config.toml
model = "class-conditioned image diffusion model"
dataset = "cartoon faces"
cond_dim = 256
norm = "layernorm_no_bias"
num_experts = 64
lr = 0.0007
eps = 1e-10
grad_clip = 5.0
lr_schedule = "cosine"
Rows from block 3 of a small class-conditioned image diffusion model, named by matrix and row number. Rows with one number within an expert belong to one neuron, the router's apart. Each number is 500 + 50 x the weight over its row's rms, rounded and kept within 0 to 999. All counts start at 0. Numbers have three digits each.
After each expert's rows are labels from the 100 images, of 14976 (inputs lightly noised), where the router gives the expert most weight on average: "responds to" is what is common among them. Only what is clearly more common there than usual is listed. The data: cartoon faces. In brackets: how many of the 100.
# router: router (model.blocks.3.mlp.router.weight, 64x192), inputs 0-47
# gate: expert gate (model.blocks.3.mlp.gate, 64x192x192), inputs 0-47
# up: expert up (model.blocks.3.mlp.up, 64x192x192), inputs 0-47
# down: expert down (model.blocks.3.mlp.down, 64x192x192, transposed), outputs 0-47

# expert 48
router.48:481518490553476483492554469528468553581585508457435562522546457526599550469474458577582456518492499545563447469514528454436492427512488568437459
gate.0:447529496569488559500531436454501402473526530515519570457395571541496489489528466513474475433470491554452618475588537468518488457488461460532558
up.0:484514520498511432502418489505494467487473496495506502527480482468474589432503478470526515592540423383566436581378496541486501512435518524510528
down.0:481533479469486478519413517479537411407493441396545466476431528483511508466512465520456476485442452449386471547511604556556586501513595493556545
gate.1:620415536564557511448490552541554511508479454511432490530501551571583480429597594502477448478526498460477421576462435513565522480590526484438372
up.1:446452528522534517450426561565564454454480458489442463509429545592557522498580429509535481541519518548551425503489401509535595518543514517494413
down.1:509435436493581534518461437427524533554555482380535487504505415532416520568563439440579513425469468468503424444538546556496499471470546473534545
gate.2:548535473540475483560442435474435442487531448497527525538499497510416579489475375569506612510598437473515475499459526507455495518538610488618454
up.2:561542439575505463519441507523464473491542510521527493476412476571445570491469414510496525510568495462542470541410514423462443488549623576599543
down.2:483529574538490518454610456603510473411525529443488429433443594533515443473587495491439512485470462435539578570588496524575526517493532438468512
gate.3:518495391491620463414437544431588521474516507522435421455517521575543547458459466520528499506578531479460497564566551541487464473497595534551492
up.3:505392424563559533427413588438503497450521538420473523466514555513558538395423632527491518536552537467514590542509480512563570509509573577485504
down.3:504490428538494525429490430494591521547521470491530564484431444510482505554465467506521490505514550533449462482453547432536505525459432433588565
responds to: yellow hair (65); beard (55); curly hair (39); hair colour: orange (26)

# expert 18
router.18:487595521537572528483487466484531497448494492477454519490464581473479428526514425552506517483594539496408408421525444529476469514585498485581546
gate.0:489528481509527515445512512416504513484538497490509487423586510525557493438533435387553409544490467538517537527474595498516391468468515502499552
up.0:504498583468528526535592522428409449456491464471512661460484486448484499470528500480497532554433391508503430511478529570572569493441490409562511
down.0:507530460472559453488558479430595466577469516514536431483509522481563462558468442521627510495563516472501525479481534486515432488451510579459493
gate.1:506516486509481390408439510542542507577491518502535541528608510472483497472516564431578558466415552467542517550633537515545442447392477487454559
up.1:558557464498509549487423515420458494452470469552510484366499480492515459516428524458437519410494534499498537519459458550549503386442468470604429
down.1:465489498435452503488458468496533518519514490497521506465533555570496465536590503552454453625448488599557460522473553484471440497440466479451475
gate.2:430488465486449461585518498507488486473546420458534450466465380540512515388496438504567583612606469409563382400373559495508489598508519511535508
up.2:425468417429554538485487432478461468523481480423486387533441474551588514389460418490544539541532414402522466462547518515545566483497514555504550
down.2:452463429543558560450376493516518543448403461606579434538537545471439499589449449484500490498498464450463617394548434544555448521466492483438395
gate.3:483421495416540461498511524516501564579439421530450533545562510529524449401634551484519490519527450454485436552420539572506559418439552532469480
up.3:533495462527513436497548507510506457388480540477520485423460487479501453515473434370482484565432448499499487479573498504539511535538489482421484
down.3:486486480426496471488525510493459502509448549530584456509493516449489493456500467397482425447435574423528468547513675466599604431575520493481487
responds to: pink face (55); spiky hair (37); pink hair (25)

# expert 0
router.0:528446481462358541565511601527500507562566407539527478558517496486452543439495512504409520478394432557534512556464567403526429462461411503454474
gate.0:529518478538451506493471420589625534576506491362393470443400484434548532471498526483457458405441546372483473457369563430467473495537454555508463
up.0:503555521535555466479534493413473513437484487604532445520533460538521500504468454423453474547579439505537509575472512594469522468514572475473575
down.0:527548558484504560454518445511549532556516505418509558513553465581571490439533527445398519437531588536503524501481512493517496558406535573499456
gate.1:493519475415516620458401527572623473506523531418454472467460547444516585589456455524507463443526533377490517527515558503461437470535416525415416
up.1:494530384477515434463458492478425498601481405466499506515600349527611507460517543426507551539548422503519524404435479503480545498449552514603600
down.1:464644546582556489432592446519429498564563558433503481463524547537541513552580498468455452516491530604490502457604483483471531453484496425440545
gate.2:448491618571530556464525540493472494456515520496461523615580511495447560529532489520435531595487507469535452515506489484503461453460501509461454
up.2:522488517423495497532556512558567521486525524510531495456485535502503434505494513515530526491546569458515544441421419609539496630471555436559550
down.2:523506487523523418491476476561582423493440565440402579520518501470527490422432471520469380489491564445427535490554465460416528511516504487509547
gate.3:403455424441557567559492488479499516466559447531603482513488546554483590516492505515542529446468539470473526550513413451546480551517464448438563
up.3:635559483534528443479459459570553572544437552496473436442521487480552476558430460470468425494498480447425439454453564537375451548570476460500496
down.3:463487462497491512448595580455461552413536399512498469532470546491517515450489541538558513516489456508522511507407519505542479581536461484503514
responds to: bald (28)

# expert 36
router.36:486467487536443514550505448525507506513491536512598511519465523541432561475476448435548534474493461460521584554479551551490479619451492474510579
gate.0:442463517448416549490464564434511432449557491503509530509540416568542519478498449493487591542470527519613587601568530480559503490437532491472461
up.0:538495576573499555520555555504527476521638459487504501492507559492532510507433603448479457587468539446535431459514533520563486523519533487454470
down.0:576544513441569423316433489457438361404503498436565521511514588572585462509420476495486515409453525484497513506517485401443564484476472494493594
gate.1:505505497464458537484445518508448460404474456514523533418451381614504490471492514505568525521503386432486575507483622512399502565502443537534520
up.1:496431497447465514484479516471433450484438496533506537459430393553544521445540517522586579487452430492450528557496492586454471513472463530549473
down.1:420493510496454434590589568466531525532497523630471445521531512472430491462477531483540538642565423536509456516477456480452544600557510559471493
gate.2:460499456498464533538458542465476526548503488461510502585546417534590496461466618595472433502461501549586532539484547372479533466528528437528506
up.2:500458463465487433396546483533501455487469523461506477483581442505519468513503381505475451464443464530563498537506479514456506516485562449592528
down.2:537535544514537452490426467535454419500518514524583492599554495502447512451471540557452460408466481475487567415460580491515553450473544445498489
gate.3:507490448532434411457529500539508439476451577473556454435534481485466443512527533513546499484540489540496465489568567455459486582513513508466501
up.3:510545628475536522497471441516551422508517505499486466509526428518544449459490537520542417436543578536459521387555595553498525509527484587542591
down.3:553466414525549507478528559497453499472454457501503483444486575481536523482481551505473446464393493521508470510549528512496381561492610445525473
responds to: black hair (42)

# expert 55
router.55:462552528489510480422440491524595556528471505481572466491490457499573539531539511419405452467542511434520501508472492568485468516463435452508503
gate.0:537536487461524583515607531515507506535531497466554494474471483557472492509439414466604464576497496430415621571583518556480417500564554468519550
up.0:448525508434557543513567596446532467521568440506483458438456444458510524496474475439497466558527523468436565558584442539516581511497493508552521
down.0:591499493579510498400621510531536450424515497532536422446462551498484483552448409453517454445409494478646478546574495483536515531580509411441475
gate.1:469480560520484491481546499515469526478446436395391515429490413443545443457490414535462395483535529494482546452443544529497599499552484542542461
up.1:518496426535503468500446437461466518475516551562532437572545506479467515499492607460452504469506607541497366436525531466516422539499532490458513
down.1:522418416390541523482565522526465484504475485464565542477511523524567501472443506512492528542465577435582526465558534535516521497522567387497558
gate.2:558506493495430560603484508542420537575482446489497481406538480485538451473487527549534508477480543563453511428501563497446484483486506521498518
up.2:600547462583539528473586508531508338449395492489435465468534561486477396558534585443411448545409505522543520521570524544553557439472604455498501
down.2:561508523514515495454577479586435492408593409504507556453493579526483515529534560503496462460457499565644511563433492543510461538498592440382620
gate.3:487385505387541442507457479488588453420512592512590560454461461491513463480546519414532473454512495464502520539539514475452421533442459489528573
up.3:471416558509514497487453475522483485468474515404487658520519434575528507435519624437575441481536552452517489520468441522452492515454400424540588
down.3:530542482557527526527571510463537537492518469495571482487441491495431542508517433544460527550464519447406490505467506570501528515505504522502469
responds to: pink face (69); sleepy (39); pink hair (27)

# expert 6
router.6:423518521456495443447502416465490483436400525473572532483519459522443452461492420410454581510557501392490506557586507528497500623489411446485520
gate.0:514453410525431575483534465564494429530375536449413512513501443495451514542518411498575516529556503461524449451544529555501538487571553502467501
up.0:524515431416467517495531476566541531546487487614558534615447457527401603505566400475513457493513429398468513428500473500463390517591538475533534
down.0:473418519468510488560524399588454490568557483498466534509519519534506451514529446496430462474406495628535528555592478435375521491564517539482443
gate.1:517473462485394496501489459435550546499497485484517506392526463545539494450491462614537563497603567549509506470530477370549530483513543471522459
up.1:504464389518518489534479495562516546543512470550515512627419580439438588401551573497376518485456444565494521472447445518501475551372440436460567
down.1:488479552464513504566456511547442499553467416540453489476430517512495551532511498562449538405489507569538528526536482484460571458544444649577465
gate.2:544488434501559514468458464537515500533513490435494507411493485590436533533485523505545483481435570550505552484591557465539452527612526471520591
up.2:433485505493459478549548499509493496460530520538457515552463506496527588479568482531484503456546507439533530448484464477450481501456483494461437
down.2:572471531472531448568446528486440487525537560472443437451546581572486553486555544518536357515492421480467448455491393451457492457550520503565554
gate.3:466504567473540492483570499532467475471525464449461504535555493446540452602389448527565462446504528371436488481509547454504584451637566612462476
up.3:495575511454553563467599557545549569518529417361482499511429451549561517680473364507511449465546573520493575504529582524507526496487460548531460
down.3:599533583503534486532510697483528492509479510620498608496597516489459441369559553513591496539396490537509599595530464428474561505524464478527537
responds to: hat: no hat (90); blue hair (87); beard (56); curly hair (42)

# expert 43
router.43:479487436504516467614501577536507430433571599449532440482421557485523480510513497468632515557534581528538493511570417400490489579499522510468574
gate.0:499506462435556462497515464539476453588494350509441499563533409533554506478527593528512468469418545442456560440505450512492559420467490531502447
up.0:424493419501571467495470460546455384517447461445430510510493469491560536476511569505496436444421548512444529451498418462455529441477547528507470
down.0:496444504534479467512511524508553506568487479515497442515504434432411480498513473473423520511432490549520432520577557559439446542459408489540574
gate.1:489519475532547558573536527530564561501471533376496524511478439540479408530582420542475555479541499507500549505549560526384466480497399487477450
up.1:482525544374462473492459515498546383538539541511496428420506421482501543541476598491485438447519488469478535517507507457379407547534458431450563
down.1:456435445532496525459573517557483489405553508443627571447448625431526532490416496470503489588475519434420478512494505516547479365445547473472543
gate.2:602502527636501532448417495588429518519484492454502501542483513475555460527560532488439478512641562536483446507452529492375531464516504445527511
up.2:490421469537451488582453531507452474471543524564433489525499507419599452429409420412450470539595466528560464581506456494424489445584506515535513
down.2:526474438519522470504435508430497604549456429477544440448521476589510541602620441528505491481507507444438437434529514497531489525535485521507418
gate.3:493504537415464647502485472551534496453485563436571520432434549500523502478468498498553458492555566489463576514468484480552561536473530465494530
up.3:511452518535508500498420488439524516444542495433524551566421458554458580532460386484506501488564461576540521561539422512530385473429581558514532
down.3:504477491531470529484536541423537561487474551593536528509527513533492457489569553493445567493616496569589495479593501419315500491575479475500544
responds to: orange face (58)

# expert 22
router.22:438559558550458474468434537542443477497454518504454517538476406438527521566511449565552565555561335569524421511485483461501506493554457581442394
gate.0:386535442485486565594528561605538462529487568451413485523431537442491579478598541570549469510505452469426457484533483538450407508514474530444452
up.0:506512495488491492420511391368440537489479590471533511492514588559493493520539521536479478459564516466622556426432544457452531508588493387506502
down.0:524459528499454524531471459471480378548537535521478494442520531562519471438480519494419438504465457485523531497477482570532531460503488528551500
gate.1:511554370499581461465536511504514478577519531492572512406422503443478509523491548499395514498493526450436458528522544622598512555433440440430462
up.1:536513510550453452405532543462575545509487628455469562604512524460545529585503527497567486537411475630546508508538509475526541484437536427455524
down.1:618471432457572437523495482479427427604586497458544530378477436433459556499532562502473452568495521599544514528443457388478498554461479486571417
gate.2:457547505467453451482548413597463472504537499557557480526378503531492496510574520502514464454463532473441505569496551468494399526512484449603527
up.2:426443538479379518513554431456458550457492562539435505564526430499553462485505549544557533576529429526478521484438438460504528511571438434501505
down.2:505539570477459612504549438517487478616501593450471486502464411441434487457448542518499401515558486574461481497429462582501534506526516525439506
gate.3:499531486490466515492530541536501513402410572475434491420530594398523459468616484474514554535452581491439463495547553533545463507426485509494512
up.3:466528442520569491476448475515498471441522439543494497523522514472537499612437509441527464527456457579504569515464431480534543469517544519435463
down.3:533489574498502464511480503516461424566550420500428560576512462526509441458426550510477470486503469548427558556402502545475568444538474511457436
responds to: pink face (36)

# expert 51
router.51:586432498495365518516505555394485499521460481539435550557499501471414491458534504542504560490389519478517509493604516441524532505475530384490487
gate.0:573557540524584498412486498532512487511526485435471479523448483548459478529524566480432455545507467517455474565506562505494418405548495468527506
up.0:500510474543449548621559464504443557516521450594564430541494500450512616412512583433492483428472509548539511544441564495512462517472523464562455
down.0:496495533484451501467514526503526466542515573433493536506557468374558396546471399526554575509497458518516536532590434472508510504517520419546523
gate.1:480503469426488523602428511595543431480467532465442423507464594457568586540489575518503488522525527449420401510489508523535472404541486493517479
up.1:423452493491561495523480559515494499538523465509474471473428576527473561421529416530557619485557531466519446504506516489604542419521571455430562
down.1:494443517499488445491537492461462474437432525480341559503447401436515432549510484474542483502448521460445458465557541514592514591492501506451576
gate.2:493548531436578466511526465456578418497587538503546461513509550536519467552507494496510508470546552434392485472564396458453472516498485531411468
up.2:536503489544483463511397465509565499623547495604435475481446597516524490572452500521515437588489542575493475437518579492494523459525502516393476
down.2:465470560531446466552556477546447541504491481487532533510498487502471552384553515502489511430543525542453467452575580501556495507456501531535482
gate.3:433485502474463474463670416490492549502513535505481579510473410554512521419504413530485532418546452564549504500548472475514553373481481492526464
up.3:525549460586538439525455508394536516428510488556489506499538538470561482496471527560447493489501566588442528495556554554523523411463484506418450
down.3:529399451457590492485514538424451542461513398521415542512474550540503480432482451429504505597488557557491515480442544496544550544483533509495507
responds to: long hair (42); white hair (28)

# expert 13
router.13:529438474463580398428517464518515451430485455463399496485536458549489538419480518496517494517410496557400443447499395535597554525529551564413504
gate.0:551539495483513593500474474515480530549543556435540582512507598469352567528446493432559446492478490537576619414525419477503474498511464466524530
up.0:568455436545411428590494520512611403476542481521517488536509487504501508489585525532526555486365555479504541459611515464479489493468494479545457
down.0:475585483568557528541417477473580477508553434509521530486481485625460498509576453525556481434469453448528535406527451544453462490450506468415473
gate.1:430545519488532527440436534501541493442442547518496495509525446489549489430481536442488512475554502464524466531503547467524400459500565522452435
up.1:538513463410479501607501516515469462534538568528551437575445481438565527443515473440469524435533494567445538622535547493484440554468596475491496
down.1:518450465425482469573478450487507569423490461505466504515489467549537415382547516472465431526552546549523461485460399464383464541475463502411513
gate.2:403579482510495545502537455485523571561457444455608460527547531478521512594502438489531508595516534501472563532510516520452478479515479453500569
up.2:548470528543396549503539514497444497602482473474445448421522545452508498517557506510491467485487422556487587472476508555572485483499558545419494
down.2:561512528527515461587544577441454575482529529540585462483489588474419489520398419475492463522426469622574525479520462424510430543393475470520496
gate.3:490562512556531567508482475487504499419393510511541494415546548453527539589581531373450502474518476460464492451415412556521580526494512549496516
up.3:444497511462542472500450479503480469545518502532547508582484556558517543424468535537503489600580430523535523549471465646460450393500497476524562
down.3:508469504516487542434469505488490448477482454512379478459482471464538469498481486505437563475449487519456496484435502487507548518445500636439535
responds to: long hair (72); red hair (55); orange hair (28)

# expert 63
router.63:519572511534538500432431542438505446448508485473453544364427444535497403531445460506505479566434458524464504468544620526433483408509500550564437
gate.0:474487484521522506570467539487470463473577470529564540544472516465461514590408572518489564536502511541472513592529529512513508478413419505487531
up.0:540534488493523454479528498454489492510504583593415529522527438535456515428569560514536495401502479506525486408456425536536499493556573497446520
down.0:586446385506579461493468485438516524519486571492546450482570493549494499504472545457574423515405528520503529514525430496401447431507514547447491
gate.1:492554429490559473444466421471492524481480482517583390554541484571565574521535556557421435521515570489473460456445541493394495465528457434524541
up.1:546500446561502456491380431519560502446474497549537473520658485623515512456563536509463435469463521451480521442523496523450486500484602429426502
down.1:532526456599535439468537460456532497567483488501495390533451483536505599431536499501511485496413493397452386508483438449488480528441458548534590
gate.2:465594545437504421450446495428603540484548445420498445534460537541548484491500433536612464573411462448485539557526486390490599449524394500571525
up.2:474578558405480492466486512501492496428476405480453539452520363446554490460474487570537547467506389489606538456511485454474517463575489554539507
down.2:502390484428388527584444485544542487485436660497554631558498520545573469554513538527547476482555544460556528523514590483409546454485525399549569
gate.3:456430490481467472525519486390510580451501519472475470467556507495558514455507467490422509478493436471502517555461527560559503559533564547470471
up.3:505479497503469512572574508581516468547460583513470494543488525481453489534527567447525547503534421523438485548518469490446474432511532489397450
down.3:420439527458475368519376479449469489556473493537582476449543472520530481527468431552418447479426570555432514467551387390413498575540511452415554
responds to: long hair (32)

# expert 60
router.60:453479551457500478477507491464605425468488535452512483427438547444429424506539484493550572492464563478404508440550467458534427520486483493494532
gate.0:545507488555504507469536481547464529443449455506486456532628416467493432411480541492497433472521507482442400570550568527487491540496351458548475
up.0:525452433519396547584527559479471494545517401570494580546454491524436557508464431545509495553405533477483520454474452412490538480563517611541519
down.0:479466461473478540546515569502450437479456513473553487450437586513464507520486439545509499462351478506565524570427519409626555411524509554507572
gate.1:463501590513496492512536470527396488538481549492484514543491477455502470472512440512562532483555560557582593503544539386567528461520479564426546
up.1:520423540484538482550473510543458471456488533509519489508528504424594525378534527450519428426440536563591519610528503503505583411469552477555539
down.1:462473459529471446547499476565505628497508459562559463515528475525514495527531567515532507601509519536444517585487503514481550553577446413460479
gate.2:419539416485492489498448492592580442620513538493489480403458496503563542432496521491497505494528574433506546551482570482484457537552500466468511
up.2:557498468522481509478513513422383470449509491424451589622504389518510437570456468478538502478514498551531570448529449556570664524471580502500518
down.2:521539554454492652500514540484582394531503484514434559447546447541504487462438457454425525403504474487544527510414483472441481455462513535566460
gate.3:439432494564441470483471448502478502581552501531518469522461463462495546431430532560495635548506454474584600519637472450538481389576467469447476
up.3:496506482468550510490457554434500474443436561446495490464519508578557491485582567439440443493544468551481490538361456561484547577435485549519546
down.3:464517538504559503497554499556550513440453630414462514473455501517502518507507523425500678377491504481467520487581513535419401469502486465510504
responds to: purple hair (35)

# expert 29
router.29:491587542485499453510471439575566484496530504438446345485481458473539545548562492483459371483513518424411445437456561545434426422595516494456448
gate.0:428508465433494482488517435463418520647523510557456441525547554523523478504481491453457485468518646500573431447467524560566433493529560465499522
up.0:509470454452517475551550511507483511632571522504395472565522566485399465453524544525551505509502556516501471435570544500451402460576653491517551
down.0:529562525509646445439508551545556487412457513530513430546457359443518542525525475539449462516486507522476505483439523503535487494490550514459448
gate.1:560506553514459484466457485529506566480433540476407532452503336520496461497484449539543521508556379535439509565452514545451591484510514487524503
up.1:537436558511437496552460448531457454485609477531441409468393435514539625426543468513614494429485472455535497504487517434398464478583533517588418
down.1:473474476521531416517584562535483510535531507502496599514471489475466482428517571560452496472533527572615513470459509552533521573451530557505405
gate.2:428493538545477589565440513498457548536531404479445458465540466442470554567480515527560446481469536510391504559419554526542528483537375540457452
up.2:413538502519480495552446444504330462500537501565527415511475458499475545506497533586484474463511551521465453463468575433516533473546441514466465
down.2:538450508547431443506434399491522545503457507507466561477520547454488343557412524503573516538556430523465474441503387484478617547457472500564485
gate.3:460562515460480495507487547513522544387508526465557479449430380541529436539441479497596546572536531493408522557626449431393560581487551480454491
up.3:439440504553532487484404429541499556473476472470502471524585436569461466472476499529478550485506400441526486532446468589455473517513616528401460
down.3:520539520479529528485380513542535578456569522481444495475524535617478524517377492520503458505441491415469543569461454475569565504630554542479562
responds to: orange face (39); pink face (37)

# expert 24
router.24:502455502506468471497528484533488586605539511515476484549495513529583604525546504559494431472555489512573452497470532467457460433440444452471498
gate.0:528585531587537530532462524462471425471507549410529397480472421438467476498499576503473466518582478354512486469483465486469413502563586422488482
up.0:519482504571535448442497496539523511603433563509540630489503582487446536385448479430441605528456556511478576568490462465600569513414490486454477
down.0:616435391513494466444520531486440514436501652472448564521496481491445520493418534513516553550531515555477510474406517523516578493535500494448514
gate.1:453585546486583533433452522517596514449420489437594464482499465461525455561532517401405512446530544360454506507425454601537489556480454499555504
up.1:492516483439591526384488514502503454415468481478436521488520473543559423502455591458421530478454540516493538512558393556492481507536479420519524
down.1:484589574537486482368520482582540452391453519490561525452473434469449468535536513480509498466420553487528550593498452516603503584434396511552595
gate.2:470563507485586506435452514492549512444438464495531495463482442467529463562493521382405477452502565452466523539447445582548491520500484463571473
up.2:580513470568385543610485551525501487461444474547518451480585550514462457573444440543488520564456416489459493516462554449446440591574561475416536
down.2:443474457491411525665482514440405548610527452591477475513531579461502548496540499546525548556594485516454481445481556483380490468566572473450449
gate.3:496524561549552467480492456537513465522462505418562507531459484508466448443433416388477461565433531549537567512455501529584565507509543547569476
up.3:532518450602395477535404537425495478500387518602625560524538561540500509549546510449495621494472394487475380481510487509478414553510480440522559
down.3:381533437513462527529452524404423429602526510577521507507492521564508562475545550564532535495487526513591446480405501454489425552482433474521538
responds to: orange face (72); yellow hair (40); orange hair (33)

# expert 54
router.54:483532483466519483454471464508479539544494490497435497516533469535569521476517562458442430438507504516567461522471478527475483436509462395520506
gate.0:526477414448482469532559505501563455565557514481477405515574430424549554520442478585496457574556502603490445490505484511483575501595489473355503
up.0:516464515619460531527432497458535462452431532460424493547519511464420498486523498601466430432542530525473463492499528519450572454488501550452467
down.0:516442368532488476514558569475461580535489464487510511464409578461487603512476530502571466502427494458533516496488436503521505594480494456471487
gate.1:496515570419507457446508454518549473452584574479483582471513472517492440411479543455500501475367533470550533623589496548478509475480462491579450
up.1:484501486458523505541522600423524535439442481533588446447488482485469403515399523418513470480499437529560453527472492554540550503490414488496458
down.1:534442556505526397491529436482550530552539477554502569536618495551529509566440371590483488521460545510401495466543577472457466505546532460545507
gate.2:610559447437590475522344474484566396482570535464539425467563464375487497517535551518504510423465566464450484396517545516463501476404495500562463
up.2:422552569521507518512451448534466557479333486508476553464514512520463428560529463390506430500552554531551519579579397561513527540530492487456560
down.2:566487565483438530541483507382489503525461506545517460501570513566556481475533452467520523530518478530504488452488534498442526472579458485429444
gate.3:467558521476534529537569521507484496447469589533425533535509360467460503477469484585491427483457483456480528517409494547443570525528547488578459
up.3:460457356488477504490478486453466479490536524542497496550560489491405591457503528593450524507495484466468510500509540484468532523518499422448439
down.3:351563555526541453534527477523429462508490462433436564553504485514498470502527491492456565493586498502525503489386564519531495565554537424538462
responds to: white hair (48)

# expert 2
router.2:463513442541468459461505550451419516514496560589515522516502534458482532462492551536513563598530413581591538402505444478557511544412437538422471
gate.0:468481469352495447430537406409493464449420627496490531518497527460502519508489556518565459581600535513450561433507408512441596544516504457456480
up.0:447497384532494492546505512427523492444479556538574430556480492383401539495542477507520530487530512443493403492436421504541512583538445487502504
down.0:524511578434472419542506471472562596519479372550556536436469518558489467409426491464531471524463565479485480565566568511536587539465543581543514
gate.1:608447490472511449501535465487530441462510426560478534513545472508553446527439478506522476582434481453496546476536539466492561472468410527548515
up.1:566503525572520504550491551503492471573527436557546458497563489490482342516514439499557403498387461515465599506524542490530629504507592435547613
down.1:444528569556551490531604553466592452518531475386531565367490464515471451461583516499535494448472581534514497572440510422553518474538442523517452
gate.2:577604592451515563440439439540491483439545505570479507490460480538482538501491419499463542484525502508558486431527603471404509387438443479555565
up.2:432404476491480538519576505438501522493418426451536459515424493495554448438493471464570496461581482476503526521436496558496499617536524551496414
down.2:469483556507589488455429495566593497447509590432438518470511533597562481471448408531548434525504537559428517499658378579422481548522524465441511
gate.3:485474408486397479442509501513501545474531463560537504527560466473573566455500494456503498482465387535508466454422517466479509493584552557507532
up.3:487520482566461581438444519447555586520417379542521512482455473536541449464551445486504428535477543383412579548523508563473542480479431379422498
down.3:440522418473538485556557633438405446470511512559474578485492522549424517479555583485569577509417422480544491500448557553575371457440457425526448
responds to: grey hair (25)